{"horizontal_flip": true, "activation": "gelu", "mlp_ratio": 3, "dropout": 0.05, "shared_expert": false, "conv_stem": false, "eps": 1e-08, "precondition_frequency": 10, "one_sided": false, "steps": 10400}
Rows from block 3 of a small image embedding model, named by matrix and row number. Rows with one number within an expert belong to one neuron, the router's apart. Each number is 128 + 32 x the weight over its row's rms, rounded and kept within 0 to 255. All counts start at 0. Numbers have three digits each.
Before each expert's rows are labels from the 100 images, of 14848, where the router gives the expert most weight on average: "strongest on" is what is common among them. Only what is clearly more common there than usual is listed. The data: rosettes with rotational symmetry.
# router: router (model.blocks.3.mlp.router.weight, 4x128, trained with AdamW), inputs 64-127
# up: expert up (model.blocks.3.mlp.up, 4x256x128), inputs 64-127
# down: expert down (model.blocks.3.mlp.down, 4x128x256, transposed), outputs 64-127

# expert 2
strongest on: mirrored; vivid
router.2:173104158079138150116119115109160100157090155138160114106126125175136100154150167165124083107120083099160127138136102156102100157140157142078106144097056135109097100120093128141172133073089139
up.0:122109100175123091087118102187168168145116128102148125157116127142129150154109108077100074072138142129147097153135156085126111138161152121129148134194099096105087150167105073123113146147130145
down.0:147085159124153199156113046131143103128155128158115119101145113117166077106165156122075078130138059156128060139116074138109100129121127196183114135133129163121124085120118112155122175197144109
up.1:106109135088140172165122098136161116117099128116161111163160151123052097137135126115116125139155178150148089082100095054138149128163141172082105153137155093112133138160097124121147129113153143
down.1:113116164072170159101131096139122101098211101047099193076043146101121083166137142141186104190142154115103125094147147121132127106135070080146083092109143148145083137128069097096115125178118105
up.2:072130141086138095175173105124152147181049126127104155144151133154100112097122128170119177204143138160138132115113098159099097119154106071185188133129143136089148112152131105093081175192116129
down.2:115121143152072164113130156107153122178122123141093149193154125121197144155168107105086064094139035087093147113072191151157089103135105129161110106140131192132084145152131134133133101162154082
up.3:067158096123138152158137126141119132126098148143121133139080176106074089142152190162093175132105089085150095135154196126148109119120116106105167134118112053112140118128122115064062110113131135
down.3:140151117077099164158163114139085129143078134134098149109083134119110111157178106083151083156076099163113093197100150092118151154162132126136161105110148135078170078113120106148174058094054121

# expert 0
strongest on: dark
router.0:111076117132188171155112163099171133104209161153119124072142135118066123128171096107162164092114101105152090119064103138132101111145147073162123182128118171101166110109184126136160157131097156
up.0:109087110127126138171115154130174144140168132103138108150148183163174125087072118103081134120127220152145118150152118095112121118169142041144131121157149120087080108139061104129091058145125171
down.0:138129108106081074113121055099112149143092159161157026102109114138133179112097160111101134089118128173145134165134096141133061121112112121129148136117132183189089160164201119125174168150153092
up.1:165125121135118123100136117079118131138091126170133099124125145198126128167078197076129180134144124172138167160034105145170062058104106159128145193088115082084126158096112173076126133147104132
down.1:109118050082151147119122183136141111127137083102139151124129000115109116084150110121127057099140085097139063162165188175126140161170152123148138104111109126110093157101167084135114180128160118
up.2:116156156099054117098117114142175124129176109159091116030135146089182078156106179100099156066150090162129131166094121145076131176110107163130083148147146109125127126160147086129142108145099161
down.2:133169085196135122110124153117080085166073148088143112107116143140136130108122116131156096151123133098159126120156146138118128133154124118180171160167136130148142102134138191171185130144129182
up.3:104138094174037178099147094104106164140166107132165140113105120119164112151077124090082157107110118143177189120136109127098171125121119126155157142102066144144084133140105057096113120092155129
down.3:052174064121084135069110095108183143122128101131107074037140135118103154129123150151129094165161107133125151113085169142062121108129139123070153127123131103154082150125185130085147167124140180

# expert 3
strongest on: three-fold
router.3:074134109167094108157142136167087115129035049146163128125159122143175124114117130117140100173155136180067114109143146147168151089140120163157148153113196105087160143129121145142127104134183126
up.0:098123137110117065143066127132081102170178126136159080174151125201087083075150075168170164142075131126128139180170143107079089140121165149073126173133146118104077151084171149146187159202136148
down.0:087121116147111105146096112185092136115139191087064179149171107133102108133149113140176115126127131103123129121081140080158111139177140199166164098094070150093150185094116131128124211121130106
up.1:092149130126100077117149115133140116131129191189127177149118122150119151071120097151116103153154126120094098110088101123130050088082098159124129167162108164056115133154102165079199161164136125
down.1:160153118065155106121179099191107067139128165128164131187140152147122110121139056108144111088054092125143131124136133137129173145125082181110182147130152111128088152110124121102165128155100083
up.2:117186072088103177120162107138101200126121146095105119113121130106127078105198121143158127074026127139194155172147118124164117113095057194171067140139156145086076098107096136124132150120148161
down.2:157151180102111092142203145167152118166146109160096090148122143201152143194114137120134187120091131101134153145182090140157167130147122097147117100099096124109131113120067160129131099062087132
up.3:154108127175198114164143156120079132070148093094156056092153122138120054102097085107170108099139131143101161149117136115123138150141114110071158142130130082171152120106098091152157217113194113
down.3:085139114134089125124112141118127129129164144124109105093130116097135157133133160151176128087087140145081128093088145136130143145169117128157095111102139098243049108092072178103154094114110163

# expert 1
strongest on: pinwheel
router.1:129176090121108134161107106135121196138145107142059136078087163103171086112157161183122207124164186139105122131143097115093161159121176151173108093148186102142142132151129143077126118132154100
up.0:137107099126151074115138187138102143151161110151106077062134091142097137127098054137149121163121122131111156164158112051164124127152135145112137055141177148125138183206098103088128131134176207
down.0:128155134090144139133169157109117150162125079120117211119163109187110183120060162126152144106114123050124156118117106135171094088122146067172152136117119127123115187141133104117116121179162151
up.1:141109164096060100020093164141137129126091104154108105145147103169090153167081141110172093152149091184135166080129120126114156142142165102112133117087123124070129094154134129125138166210110125
down.1:102125172095130132151113129169164138141062206148089159110148118113125087113129108182151077131165209094171207160084108108097101172077162178147147120134089054126170143126172157123161152187143095
up.2:132105101160163176102176116070168133111080147147178119137116130218138109083118145169113140131111154105125125166160092210115102127131126152188099165131129180130126133121095139147105107149110092
down.2:174118120165150126096116167124109119074083117145115133162117107110167090181120104128151117145173116128043143164083126131136106110159144091104124146125044116144096159164152138144143133121121184
up.3:177091177141150145126070104148192132078127081084164115114178124123156119114099157075094134135092170167122108133089172152124087140150105136141116103146146184150201099125076141127136179179116091
down.3:157103088136122095100134151178098113095101203202138128135121134051118132157162091176149175155088134118147105137084122148097128202111087180151132135062133152121155138126104158153150113114156147